From a checkpoint of a small segmentation model: arch unet, 122500 training examples.
Rows from block 6, named by matrix and row number. Each number is 128 + 24 x the weight over its row's rms, rounded and kept within 0 to 255. All counts start at 0. After the name is the row's rms in percent of the matrix's.
# conv: 3x3 conv (model.decb.0.0.conv.weight, 128x256x3x3, standardized in use), inputs 156-167, a 3x3 kernel for each
conv.24 104 [143 127 138 125 150 131 142 153  78 123 155 106 144 100 134 128 123 156 113  91 142 137 106 124 165 160  79 146 111 128 115 124 134 139 144 106 115 142 137 146 161 130  88 141 131 127 158 137 147 127 147 133 154  75 137 103 164 149 162 106 144 126 100 116 115 106 133  88 117 122 116 105 122 140 153 122 130 118 112 155 141  87 118 131 141  78 160 136 124 149 171 127 101 115 144 118 105 111  91 139 104 110 132 139 123 141 148 163]
conv.25 099 [105 172 127 157 185 102 120 129 130 121 125  85 114  98  68 115 108 116 125 124 139 138 113 158 153  92 143 106 155 129 138 157 127 137 136 108  96 150 136  79 120 158 100 129 171 145 153 168 153 159 108 139  74 163 149 160 103 150 103 135 106  99  81 139 145 109 173 168 126 163 161 143 125 155 127 128 137 174 120  99 118 156 132 137 148 139 140 109 115 156 127  97 130 142 125 112 125 121 144 110  95 112 106 138 156 117 120  91]
conv.26 103 [140 136 114  93 118 109 131 153 129 129 120 151  56 147 106 146  99 128 144 152 127 102  70 150 143 126  58 115 149 121 126 115 164 112 125 122 123 153 134 126 126  99 134 164 180 127 133 127 128 146 158 162 135 115 120 145 103 125 146 130  87 127 133 105 123 156 123 112  98 144 140 148 111 133 148  78 133 112 152 115 112 146 131 116 151 119 111 108 126 157 141 112  98 108 138  85 145 121 102  80  90 152 112 133  79 130 138 147]
conv.27 097 [172 147 167 132 144 142 127 138 125 138 122 136 106 125 132 109 146 139 159 135 150 101 127 126 138 125 132 119 171 170 149 116 132 124 141 164 165  80  97  91  86 166 142 151 133 146 156 138 122  98 102 136 105  91 107 130 141 131 148 136 145  99 147  74 121 130 161 158 156  98 153 163  87 117 158 146 123 130 156 105 153 101 143 140 108 106 147 130  97 164 159 139 121 131 137 155  89 121 118 126 113 120  45 168 127  66 130 146]
conv.28 101 [124 143 117 167  94 141 141 145 162 122 130 111  85 119 118 129 129 132 109  97 177 126 110 169 122  78 135 122 131 132 131 144 139  74 115 145 106 106 144 116 134 123 142 133  78  99 123 151 146 104 110 127 111 104 146 104 130 133 172 147 148 156 114 116 122 143 138 111 139 117 103 144 133  83 142 174 125 129  78 138 140 122 183 129 122 168 114  87  82 101 110 145 124 156 122 133 125 130 142 148 119 111  97  95 133 167 101 150]
conv.29 100 [165 128 119 126 137 102 104 121 126 132 114 126  97 105 142 120 108 143 102 128 145 121 105 118 111 135 101  98 136 104 120 123 115 124 134 121 137 125 139 123 151 141  99 135 151 117 121 131 168 117 130 163 170 147 122 128 133 118 140 118 127 132  88 101 132  99 109 129 150  92 133  79 131 141 120 148 144 161  99  84 146  97  94 134  99 164 149 141 149 105 117 106 135 151 131 103 140 158 170 126 189  95 126 114 159 114 121 158]
conv.30 093 [137 127 101 156 103 117 124 125 172 112 147 112 104 133 109 113 134  90 120 134 158 119 147 118 119 145 139 122 127 129 113 132 118 161 173 148  97  93  94 116  93 132 141 188 151 119 143 133 119 102 158 115 111 107 127 120 130 121 117 100 127 143 137  99 140 165 160 119  95  83 131  69 106 140  89  96  39 154 159 120 128 140 148 133 155 105 124 102 120 112 147 124 147 136 116 132  58 141  99 107 103 129 179 115 127 123 127 123]
conv.31 103 [128  83 116 131 104 111 156 142 129 107 135 166 122 118 122 152 135 118 138 139 119  50 135 124 146 108 121 148 137  94 160 126  81 160 125 114  93 129 152 135 139  85 108 110  89 134 127 140 139 163  87 126 160 106 135  90 113  97  73 129 102 116 117 136 133  96 136 170 127 115 161  89 119 147 128 126 115 157 151  84 139 106 170 139 148 115 129 109 113 122 129 139 149 133 128 131 121 122  81 160 129 161 128 161 135  94 145 100]
conv.32 100 [154 135 146 136 121 143 116 106 156 128  89 142 124 122 124 134 130 111 139  59 145 132 131 110 117 150 146 130 118 104 104  91 146 126 144 139 128 102 185 144 122 138 128 115 140 109 106 124 153 109 115 123  72  94 124 116 138 149  80 143 111  97 123 111 113 125 111 169 111 123 114 172 113 112 159 133 152 124 107 187 132 144 137 160 117 143 159 114 158 104 160 128 133  75 127 120 136 124 126 128 170 139 151 135 163 129 126 115]
conv.33 100 [138 131 100 112 160 113 166 108 173 159 139  56 138 134 115 152 125  90 140 133 133 120 161 104 131 157 135 117 120  99  95 126 130 165 117 122 104 109  81 131 124 110 125  99 124 127 156 118 117 127 127 146 105 129 142 104 103 147  83  89 106 130 126 179  77 139 112  81 107 116 140 133 111 145 160 146 139 126 154  78 157 132 129 102 141  94 112 150 118 151 140 152 121 169 137 128 139 151 138 160 131 153 155 120 128 156 173 140]
conv.34 102 [111 143 175 163 122 160 121 104 150 141 121 143 133 160 114  94  97 134 152  58 120  81 160  68 184 156 173  96 102 179 144 115 109 103 133 138 123 144 139  87 130 157 118 122 138 163 108 131 133 128 130 118 116  62 149 150 176 114 112  99 134 108 104 130 129 122 123  87 150 145 110 153 159 109 102 110 143 119 131 180 163 136 159 104 100 149 153 138 140 124 154 142 102 135 131 126  57 148 120  93  97 117 157  77 136 127 125 155]
conv.35 102 [131 134 110 102  52 158 147 152 145 119 129 112 111 125 122 143 140 129 184 157 117 172 143 148 175 117 168 127 160 142 141 120 156 151 111 119  86  95 126 115 114 136 153 116 136 138  80 115 142 101 125 162 140 142 139 106  83 138 131 101 146 137 129 105 154 155 134 165  87 178 103 101 118 103  86 120 134 130  86 175 146  73  75 175 138  95  92 156 130 101 129 149 180  90 132 142 121 129 139 133 118 124 126  96 128 121 126 124]
conv.36 102 [124 143 118 144  97 151 176 138 154 118 118 137 126 126 113 127 162 150 134 136 146  80 132 145 122 109 138 123 187 132  91 117 100 172 141 106  97 140 168 145 178 168 101 152 147  87  97  90  98 129 149 133 105 131  99 114 128  30  92 144 142 160 117 122  71 118 126 141 143 142 105 108 126 111 125 119 119 161 144 131 158  61 131 129 100 145 101 147 143  83 111 141 102 144 118 135 118 138 145 117 138 145 168 133 139 171 179 122]
conv.37 101 [128 120 157 125 122 165 138 125 156 134 108 122 126  99 110 118 117 139 138 113 141 133 140 106 140 116 154  93 116 135 112 142 129 146 110 118 137 144 110 118 124 189 136 149  75 161 109 142 143 102 157 133  96 139 142 131 155 151 100 117 142 131 140 121 106 125 121 122 127 123 148  99 134 139 167 148 157 114 125 111 120 138 201 122 105 125 146 115 110  97 163 128 103 127 103  91 148 128 106 123 130 140 126 116 118 126 136 122]
conv.38 102 [ 61 145 158 155 120  93 165 118  91 136 102 129 108 134 115  99  94 166 140  72 117 129  97 140 141 148 168 114  89 122 120 129 132  86  77 158 133 149 119 124 122 171 109 171 105 144 145 157 136 174 140 120 124 179 129 147 133 125 122 157  94 136 111 137 118 114 143  88 143 128 172 160  91 137 145 141  87 157 119 121 134 130 101 102 104  95 138 118 138 118  75 125 144 126 115 150 159 114 132 139 134 122 137 132 121 154 161 134]
conv.39 100 [141 138  83 132 136 142 123 109 140 141 140 111 134 161  68 109 117  51 142 119 171 121 118 103 178 150 153 114  77  68 107 119 139 140 128 127 136 142 112 148 100 150 142  72 166 140  73 108 163 139 121 172 133 129 126 113 119 154 110 101 123  82  90 111 119 115 129 121 138 136 114  75 136 159  71 121 138 125 116 166 143 124 156 150 120 130 139 147 122 180 139 139 103 119 125 147 112 123 108 154 116 150 138 127 132  76 160  99]
conv.40 103 [146 133 165 133 149 139 152 121 145 152 114 132 128  32 124 130  93 115 148  88 136 130 101 159 144 104 120 144 114 113 144 165 164 153 113 148 154  81 127 134 142 134 130  98 135 134 142 126 108 139 150 132 154 152  79 130 122 123 132 158 140  87 132 123  67 127 160 113 105 122 163 118 153  91 164 122 135 133  92 139 127 123  92  81 105 122  96 137 148 122 131 120 164 156 157 115 104 106 114  99 121 155 131 124 105 131 125  67]
conv.41 100 [109 150 173 145 139 121 131 170 181 143 109 128 139  74 148 105 127 147 174  99 139 122 144 152 130 125 138 136 131 148 131 141 128 131 144  97 143 163 144 110  93 130 150 113 118  94 148 106 136 128  88 103 121 126 129 123 141  95 121 106  99 159 136 133 124 153 172 184 120 141  46 144 216 109 132 179 118 157 121 127 144 123  94 122 105 141 115 167 157 102 110 131 117 129 113 121 127 152 134 134 166 131 129 124  98 140 158 152]
conv.42 102 [ 95 134 109 155 127 102 169 107 157  91 163 131  74 158 111  70 161 120 145 163 115  84 104 135 155  93 133 153 109 133 143 162 108  85 138 139 121 150 119 132 171 119 155 115  82 136 154  66 117  81 136 132  82 116 127 143 125  77 148 137 117 138 110 118 135 129 176  98  89 107 144 120 129 117 169 150 160 156 152 128  89 143 107 118 125 141 139 114 162 156 175 127 116 127 127 129 154 142 138 120 174 147 137 145 154 184 133 141]
conv.43 102 [ 85 106 149 144  99 105 158 162 153  79 173 132  85 155 148 139 110 153 161 135 100 122 111 130  90  89  90 161 147 146 116 156 101 123  75 153 116 134 155 146 126 141 137  94 120 126 133  96 163 169  85 140 141 136 139  96 134 135 151 138 138 102 141 123 139 153 109 133  95 110 111 163 154 135 143 120 136 129  90 146  99 148 111 117 141 123 115  68 118 138 131 129 127  91 145 146 110 103 117 145 154  68 122 127 114 141 140 159]
conv.44 098 [134 111 133 117 143 133 155 124 125 134 111  48 108 137 102 114 134 109 128 120 146 154 146  87 113 134 100 130 138 104 114 126  91 158 126  79 127 139 113 116 118 116 150 141 113 103 133 107 164 131 151 117 103 152  96  91  97 147 135  84 131 135 114 107 147 144  92 121 152 154 142 115 157 132  99 207 114 106 127 109 113 147 157 121 107 100  97 126 137 107 136  99 125 100  97 131 119 139 152 140  65 133 154  95 104 139 145 142]
conv.45 100 [104  64 122 124 100 144  79 124 129 137 149 122 125  93  78 122 148 108 139 130 146 138 124 156  93 112  99 111 135 126 131  93  81 125  89 142 126 161 158 133 144 105  94  77 144 147 122 157 152 122  54 150 113 135 139 123 148 159 145 107  79 102 118 145 127 134 150 136 170  76 159 131 141 119 119 128 194 141 149 134 141 107 113 125  85 112 120  84  96 116 127  73 162 117  98  63 129 139  98 138  89 112 135 149 121  73 104 141]
conv.46 101 [146 105 170 131 142 111 114 113 122 131 128 128 150  64 136 146 109 143 169 131 113 158 127 153 144 129  94 165 104 186 148 180 130 112 151 101 137 104 123 153 102 117 118 142 115 156  94 131 120 134 143 105 126 126  89 115 110 114 166  98  88 113 108 164 152 132 147 122 166 143 161 130 141 100 129 124 132 124 120 126 122 107 128 147  98 122 134 116 108 128 145 164 129 139 157 119 134 122 113 141 149 134 141 155 123 162 140 155]
conv.47 100 [111 117 170 122 131  69 147 130 159 121  58 118 149 108 123 126 102 119 107 108 143 104 137 148 126 121 119 106 144 141 100 160 128 104 140 140 110 115 127 134 148 129 143 125 119 133 150 145  77 163 114 111 125 137  97  84 115  95 112 115 153 150 144 116 134 142 186  85 169 128 137 112 119 113 162 146 175 126 109 174 183 132 114  91 133 151  68 142 135 104  95 123 109 143 116  89 136 127  98 144 150 122 138 151 137  96 140 169]
conv.48 104 [125 119 125 153 156 194 188 149 175  82 117 126 107 133  95  98 152  81 114 131 144 127 106 106 138 169 108 129 118 108 113 142 128  89 173 153 128 109 104 169 119 123 121  98 134 152 145  99 161 109 103 125 121 119 136 167 111 147 151 118 131  93 110 114 140 122 151 147  82 131 170 124 124 120  99 136 130  84 109 160 144 102 145 118 109 174 121 116  76 125 112 143 112  90 122 102 146 126 150 109 108 133 153 132 123 157 132 147]
conv.49 098 [117 144 153 107 148 155 165 151 160  75 137 106 105 110 123 111 135 151  74  97 137 117  99 133 117 149 139  63 116 170 132 125 132 103 156 146 113 106 164 113 118 119 125 104 133 168 134 163 129 107 156 131 101 109 120 130 145 128 135 112 135 138 139 122 104 179 142 130  94 114 131 143 164 136  66 154 106  97 205 131 107 112 138  73 150  91 153 146  54 170 112 109 100 120 109 123 126 127 140 105 142 138 123 130 154 158 187 176]
conv.50 099 [104 141 152 140  97 108  81  75 143 133 112 130 121 127 120 114 120 136  93  88 105  81 159 113 109 109 131 133  94 123 101 130 115 155 111 151 123  95 117 113 133 135 109 155 174 131 120 128 138 100 113 117  77 120 137  70 129  78 131 129 133 123 137 112 117 155 120 128 144 120 101 159 173 148 158 150 174 140 116 152 127 111 164 142 168 119 175 139 156 143 151 102 164 147 134  85 141 144  93 126 121 140 126 126 156 141 114 110]
conv.51 104 [168 144 128 122 128 106 132 137 145 102 145 145 116  18 123 121 127 143 136 112 141 118 126 137 108 108 118 120 149 142 129  77  96 161 175 129 144 156 164 131 129 116 164  68 136 146 180 109  97 141 127 168 101 126 114 140 121 132  98 139 136 123 126 126 136 131 142 109 152 129 136 121 113 126 124 168 174 127 148 106 122 126 111  73 124 116 121 100 127 128 179 144 144 129 127  27  76 142  91 135  90 103 124  95 104  51 174 127]
conv.52 101 [115 117 144  99 132 133 162 147 121 165 121 142  92 129 113 130 117 106 133 159 143 132 107 152 118 158 175 133 152 168 138 132 118  99 132 119 129  80 141 165 114 152 125  92 103 153  97 138 124 155 128  87 125 138 104 140 140 131 170  66  80 120  85 152 131 164 185 147 110 151 144 139 151 171 141 134 164 128 123 159 168 122 145 163 128 158 109 138 162 133 142 126  76 157 132 100 114 141 122 112 150 170 134 128 118 153  89 162]
conv.53 102 [130 138 109 150 106 152 129 107 122 122 139 140 108  67 113  78  63 152 129 113 119 121 109 111 139 103 114 147 112 129  97 122 118 147 143 120 117 121 133 165 138 106 102 144 139 109 132 113 103 140 138 192 160  96 107 128 134 134  96 169 133 159 150 136 157 118 172 159  96 112  99 141 137 136 129 173 138 114 130 142 116 133 100 110 140  92 100  97 115 119 125 109 146 158 144 147  89 112 117 120  94 121 161  73  83 146 137 164]
conv.54 104 [165  87 121 139 146 116 112 126  75 115  96 142 114 135 179 121 140 112 132 133  22 140 122  84 122 127 141 162 127 137 137 120 160 201 123 109 139 112  71 113 149 110 159 110 120 142 155 128 125 171 175 145 137 167  88 107 123 108 122 114 131 120 115 155 141 132 138 116 150 181  94 109 151 131 147 126  72 111 119 145 121 148 165 123 127 101 166 110 179 153 102 124 112 163  94 123 118 113  73 137 134 151 153 222 105 118 146 151]